Rows from block 2 of a small multi-label image tagger, named by matrix and row number. Rows with one number belong to one channel. Each number is 128 + 24 x the weight over its row's rms, rounded and kept within 0 to 255. All counts start at 0. Numbers have three digits each. After the name is the row's rms in percent of the matrix's.
After each channel's rows are labels from the 100 images, of 14976, where the channel reaches its highest value: "responds to" is what is common among them; "colour at peak" is the nearest of a few named colours to the mean colour under the peak. Only what is clearly more common there than usual is listed. The data: views of escape-time and Newton fractals.
# convs1: first pointwise conv (model.blocks.2.convs.1.weight, 320x160x1x1), inputs 0-79
# convs3: second pointwise conv (model.blocks.2.convs.3.weight, 320x320x1x1, transposed), outputs 0-79

convs1.253 010:130128131128128129216106126107118093128128109105128130136118141126131128109126128124130136138118116129117115146128124128121129128138109125129128114087128127182129132114128146132130118127128132130128145128131128126142129128128130128141153133
convs3.253 047:127128128129128128136129129128125128128129127128129128126128128128127165128128126128129128127128129128129127128128128128128129129127129130128130128129128130128128132128127128128129128128128127127131133127129130128128132128127126130127128129
responds to: warm; tricorn
colour at peak: black

convs1.18 007:128128122127128125147136125131111128124128128061131128099140124099103144128129130130128128139109127128126128111125159106128118128128129128131128128157129091137128145128129130100127130128104130094149133131122131116128125126128140126127065132
convs3.18 030:131127129128128127128126129126128128129128128128129128128125128126128163129129129128127128128128128125130130128128130117128119128121124129127128128129128128128128125128128128124121129131128131129130118129135128127130127130126127128128128128
responds to: dark
colour at peak: black

convs1.68 006:134125127128128115048147129136123129128126180122138110133145128118128108123128127125128126177139131130147130125130124126127129132128146127160128126128128120132128125140139127129128127129129127126148102133119125153128120114128131128186122161
convs3.68 006:120145128134126133128134133098136131129128128136128128128167129124124166128124123129133132121121133142129125128128127118124128127166165128128129131134139161128126167127128115124175128131134129128128127127136123127128128121134122123128127124
responds to: vivid; Newton basins of three roots; pastel
colour at peak: pink

convs1.311 007:135126138147127125072129132129126127102127118089130127128124132128112145122131130135136123122108127130102128128110133129128123128128148153144129128112095171072128127126125131130127128116076126128130102127138128127135128125107123127128128106
convs3.311 030:128128128128128129129128126136131129128128130130128127129127131128134128129128130128127128128128128118128128126129128128128122128135128127129127131127128132128129128128130128130125128129128131128124124130126128128129128128133128128128128128
responds to: cool; tricorn
colour at peak: grey

convs1.284 008:137115124128124129166128114125159135129133134161099121115120129141193105133128127128128133128146141124165141127108127133150103135130137125123128136136096122074139125099135139121128150098128141000186127128145146128128120130163117127128123132
convs3.284 046:129128128128129129124129128126126128128128128128128128127128127128128125128128128128130128128128127131128128128127128128128136128126132128130127128128128128128128128128129128128128128127128127128128128126132128128128128128126127128127128128
responds to: grey; tricorn
colour at peak: black

convs1.195 006:128128126126125125069133129116130148127124111169123136128127128128100127125128128089124119128126133130108128128133128134122132125099128127123125128135128128116105130159127124128129128128129129131052135128093127126131127121127128120121129155
convs3.195 006:153125128127126128128129128108121128138153126128137128128128128128137224127134135128148129129129132124135128130124128113138117125180116125128128120128128146127126139143127134128123128132128133130117144133114142129130129128129126128128128129
responds to: tricorn
colour at peak: brown

convs1.291 010:139128128128130128140122123066134124123109117131131127121131127127128128128129125118128128129122129128161128128119115129129128130128111126128125128172128117103129125099128142128138128124143135069128150128152125127128128116148126130138137126
convs3.291 017:130129129130129129128128129126128129128127128129128128128128130129128143129131129129129128128127129129128128132133128128128128128128128130129130128128129129130128130132128128128128128131133128128129128127136128128128125128129129127128129134
responds to: grey; Julia set
colour at peak: grey

convs1.178 008:147114132128145126171205122123128127125119129128130128109104136111118131119128135131128128138160128131124120129127128130129115122108132131135121089099118127150132118128131129111129128133128128031139100129134127128130130120126135119129086128
convs3.178 041:128128127128127127133128128131128128128128128128128127128128128129128112126128127128128128128128128128127128128128127131127126127128127128128127127128128129129128126128128127128127129126128129128128137127124128128128129128128129129128130128
responds to: Julia set
colour at peak: black

convs1.81 006:130119117126223129082128125128065124126146115146136130126151111123111150129154124128125126128144128146128127116174131125128126127131127128080116122106144110160128147177121127126124128121126129144128135120127128130117129116161127129126126101
convs3.81 005:119110128139128130128129128161128118129142131128125123128134120131083000133127125119137137129128129122129130103130112157128129145075167113129161132125127128162124109126132128143148128121126128126113128100048128128125128128127128131131135130
responds to: vivid
colour at peak: green

convs1.185 013:133128132128128134141130130117119130145128128177130125128120128143128132114128105139128128127128125128128101129128127128127126125105131125129136140255106150151130128146143136126107128129129135119126128128107113130130126112188126127130128126
convs3.185 012:127136131126127126129123132124128126133129128130126128128128128124142151129128129129128128127128133123133131130128128125128124128096121128128128127117129122128127126131129127128128129128124129128121145132128128131130128127128128128123132128
responds to: Julia set; cubic Julia set
colour at peak: brown

convs1.173 058:128114134132128128169131129086124132122129129142128125110133123125148118130126128102130126128139128123128128128128134128137126129127139135132138127210128138089125139118128133131128128129128133112127143115137129128129121111144127128129116149
convs3.173 028:122127126126128128102128127127127130128128129128128128129128128124127163126128130128128126127127128126128128128126129128114127128146121128130128128128128127128126132126127128127129128128128131126128129131137128128128127127128128128129127127
responds to: dark
colour at peak: black

convs1.15 017:156127129124121128145128133065128128143126129122124111127159136129124128132140127121141135148110128138132128123135130119126116134130112133143127128164107136207128142086128128128113129121127156236128143127148128131128128116204128127128118120
convs3.15 013:130134117125133129135131135141129128133137126125133126128127130118128225131129127127127129132130142140130134121123128119130063125127156130128130128129128170128135144128128127113149132130129129128129117126128126127125128132128124128128128127
responds to: pastel; Newton basins of three roots
colour at peak: pink

convs1.314 013:136128130130128128009128129149144154128129133098097129124127120141127125138160124129128120128128127128132125124127128122120131154128128112148128109133128107107128120128129128144128128128129128176128119128128128128129128122135128134133121128
convs3.314 038:143128129130128129125132127138128128128128130131129130127129128130145188128128128130128128128128131128128129127128127133128120129112129133129128129130126147132128123131126128132138123128128128130128122126153129128128128128130130128129129129
responds to: pastel; warm
colour at peak: pink

convs1.182 020:157123130128128129091126109142116127121134129136127109120144133128138125131161134101126128128129131128137155129122133128129138142128128114130128128201122133128130122142122124159118119125130134255128182127131126136124126120167129126128132124
convs3.182 031:121129131127132127119128128119128128127123127127117130126128128127120047128128130127122129128128115125128128132128127122130173128148127130129133128123128088128128130129128130127111127127124127129125128120047129128130127130123128128126128131
responds to: pastel
colour at peak: pink

convs1.22 012:132118133128132126163175131128121113108128127122128117129128128128095128128147128141131127131127132142120136140128158128127140131121132128136142115129128133128128128128121123129127129128123129216128133129122128130131124127201133126123127128
convs3.22 036:122123128123128130121124129124128129128127126128127128128128126125129124127128128128128126126127128132126127130129130127128153128184130128127122128128128100124128129128128128122137128128128128128128139129114128128128128127125128128129128127
responds to: pastel
colour at peak: pink

convs1.254 005:126127134128136128100129128137127134129131123127128130127105135125122128128131130112124126108122126129140128136122134127131150133129115140108142150157128135084125169122128124126129135126125127128128140123096132135159089128129122129124130165
convs3.254 008:094128128128128129133142128134128128131128139130128128129142130128131019128128128129128128128127134119124128128128129133131146126129129128131129128133128162128128128127128122129145130133128128122122148127113129129129129117149128127129128130
responds to: pastel; Newton basins of five roots
colour at peak: pink

convs1.293 038:131132122129128127249149128019124121126136128185128098123125126123129124130122127122128128128124119122128129120126141134129114129114120127116136130213122105118138121128132144131132128136129155099131149119130135128127128126211129126130128113
convs3.293 142:130128128128128129128127128127129129127126129128129128128128128128128144128128128127128128128128127126128128129127128128128130129117125128128128128128128128128128128127128127127125128128128128128127129128135128128128128128127128128128127128
responds to: grey
colour at peak: black

convs1.207 005:132092135111120127186130118120117123106127094164161141103127168118148141119122122109123127128119165098128129134128133138119128091128162138141119088176139126161096106129128128126076158147125133131120182125135116127143125122120128130139125135
convs3.207 011:112129121122139128100128128128128128128128129128118129127129128124121106120128128122124128129129128128127128125130127127125138138080124128130122143129128122128122128122128128128125131128123121128131104079132130128128128128126128128128126128
responds to: pastel; tricorn
colour at peak: black

convs1.203 007:128126137122104142127130126128146110128118127107140121147110126166107128128128119131128132144144122129130091128132145123125136125139157146126128114161126085128129128115128130115135128130128123198093094129099147128173128127141146131128135129
convs3.203 009:095116153129129135150149127121120136128135125130129130129130128111112145133128129129127128128123132129129127106128136128128155132127135119129109129128128114128129154128134128128137135128127108128124178130128128126127128128135115127129123128
responds to: vivid
colour at peak: grey

convs1.226 005:134130135144142138051106127140123140132129128110128152102091132129128128130130151129126128117138128131186129145124124133123124125133120129126128135112143126144127123143136127147097128142113110176132126128125126150143141161128128128128122141
convs3.226 005:080112124120125123114114127135125131129128144144132126128118128130131000127128152111128131127128119125105126124128128109128134115078128093132125123127136128128118128118129122135127139137128128127112159152170127118140120124125129127122134121
responds to: pastel; Newton basins of three roots
colour at peak: pink; white

convs1.59 008:124129130129126133143117146134102148140128132101140128123135130165087119128126128129139129128186129142112130128131151123129127129152127119121136125065166117069131128117132130133128128116126123163135141128141129127128109136148127130128141143
convs3.59 048:128127127128127128128125129126129127128128123128127128128127128128127079128128128127128128128128127128128128128128127130130120128138128126126126127126128120128128127128127129129128124128128127128125121129108129127128128128128128128128128128
responds to: pastel; Newton basins of three roots; vivid
colour at peak: pink

convs1.162 009:128127114128126128050133126143137128129136126101127148128159126129128128127144127128127126123132128137131124124120126127127127118128129134137125128160136143122129128139128128128120130128128126142255120128106124137128136128127133128130128135
convs3.162 011:128128128128121120128128128127128128128125128127129125129116113126111188120127128126128128127124133116128126131128128127128113127143111120128133127128128128128127131127123123128127128131126129128117149128107128128127128128128131122128128128
responds to: pastel
colour at peak: white

convs1.150 006:128123122124126129176128132128133130127126129127129128103128130128161129129130138118127132131116128116129105126132129124143132128135128128125127116176116131142120130125128128127128128125129129138128138127134140132128128128129128128141125113
convs3.150 012:156113134128125129129128129128130128128128110129128128133128125134127188129128128129133118122120126095127124128128135134128125126137122128129127130128128113128120108131131120131097130128124127127128134123147128130127128118127132125120128130
responds to: dark; pastel; Newton basins of three roots
colour at peak: pink

convs1.2 007:125106128137120128049181127128128128126141128128128119125136093128139142167152128131119125129127136128117128121129126135131130166078129127127126123155128128128123137134127130125128128129127128156143121128134134138128123146225128128117124127
convs3.2 025:132130128128128129133130127136127128128128132127129128128128131128134131130130128128128129128128128128130130129128128128133123129009130128131130129131126134128128121127128128128130128128129129127129124130136126128131128128127128129127128128
responds to: pastel
colour at peak: pink

convs1.136 007:129129137128140119122135118168096129127128159121090128123086128132152123127125127138099129122088120123149129136138127128122085126128112118130137148088096124102140122129128128084126126102129151192133123092134137134124127119092130131132115115
convs3.136 009:149132120132134138139133128100124127128128132124134128130128128129140125128133128128132132127127128128138130130128122125128148131097128129129132129128128129135124126133128139137128129128128127127135114125166132126128131130125128129128128130
responds to: tricorn; cool
colour at peak: black

convs1.80 007:128122129128129128025168131153129125128125130149096128124142126114072128151130124066128128124113127133128196123115145107108128128106128137132111119133133158166128133130169115190124136128126096092115110090098101129128130129099128144145121128
convs3.80 100:134128129128128129129130128134128128128130127129128128128127128130129141128128126126129128128128128130128128128128128129131127128137132128128126128129129130128128127130128128129132128128128128128128128127135128128128129128128128129129128128
responds to: pastel; vivid; Newton basins of three roots
colour at peak: pink

convs1.317 007:128129132149128127207128127089135162136124128130128139123146122129132125114128128128133114118128127132126127121128125125153135166151159127116133128153111130161128132120140130128114145141128128139127143146110101128133083103132127129129127151
convs3.317 023:126130128127129125127128127119129128126126128127128128130129128128128144124127128128128124128127126128128128143128128131129130127104128126129128128127128127127128122127126128127136127128125125126127128130128129128128128127128129128128127128
responds to: Julia set
colour at peak: brown

convs1.312 167:136128123131124129153128129103128128129130130113123130121127125138154124128128127128126128131119127126140125128125148129128126132132127123133129129198126111122128126121136132126128130131127150086127136127136130128129120121192127129131130124
convs3.312 044:119131129129128126133127128126126128127124129129129128128127128128129127128129128128127128128128132128130129128128128120128121128127127127127131128130128127129128127128128128127128128128128127128123127128135128128128128129128128128129128128
responds to: grey
colour at peak: black

convs1.88 024:121132128127122127174128128101131132128129125094133137128138128125150128132095127127129127140128133128125128132128160128130132120134104133139127117248126136208128129118126130130119129141126155069143121129118127128146152128149128126137127125
convs3.88 006:145129122128128127149115123157129118128128123131118120124128121133111000103129157106121124128132128116115114118152128109118024128126107100129126128136129107124127137135111124128100123127119128111104158121071128122129126127130128123128128129
responds to: vivid
colour at peak: purple

convs1.228 007:128128128114129123127128132145122128128125129057128120126126129135130122128128128128130128128125114125128128128117184123127129128090127110132129123131140128158127130136128100115130127108143121130125106127145128130129128128126137128134128127
convs3.228 010:152127129124128133141143128137124124130128128128135128128128127140129196129128127130128129128126136130128130130128128126142127128075128129128134127127129133128128127132128125128140116124131130122137127136144132128128133127136127132130130126
responds to: pastel
colour at peak: pink

convs1.292 016:128112133128124128128128129178128138128132128128098125090135128132127121139121121128135119111161141118129136129126130128113123141129137127133148129161139164070129138103128128134096132128122131252138135128082111143128113122124126134101127139
convs3.292 176:116126128127128128128125129128128128128127126128128127127128127126120080128127129126129128129128129131127127126128128122127133125175125125128128128129128121127128135128128128127117129128128128128126137128111128128128128128127128128128127128
responds to: pastel
colour at peak: grey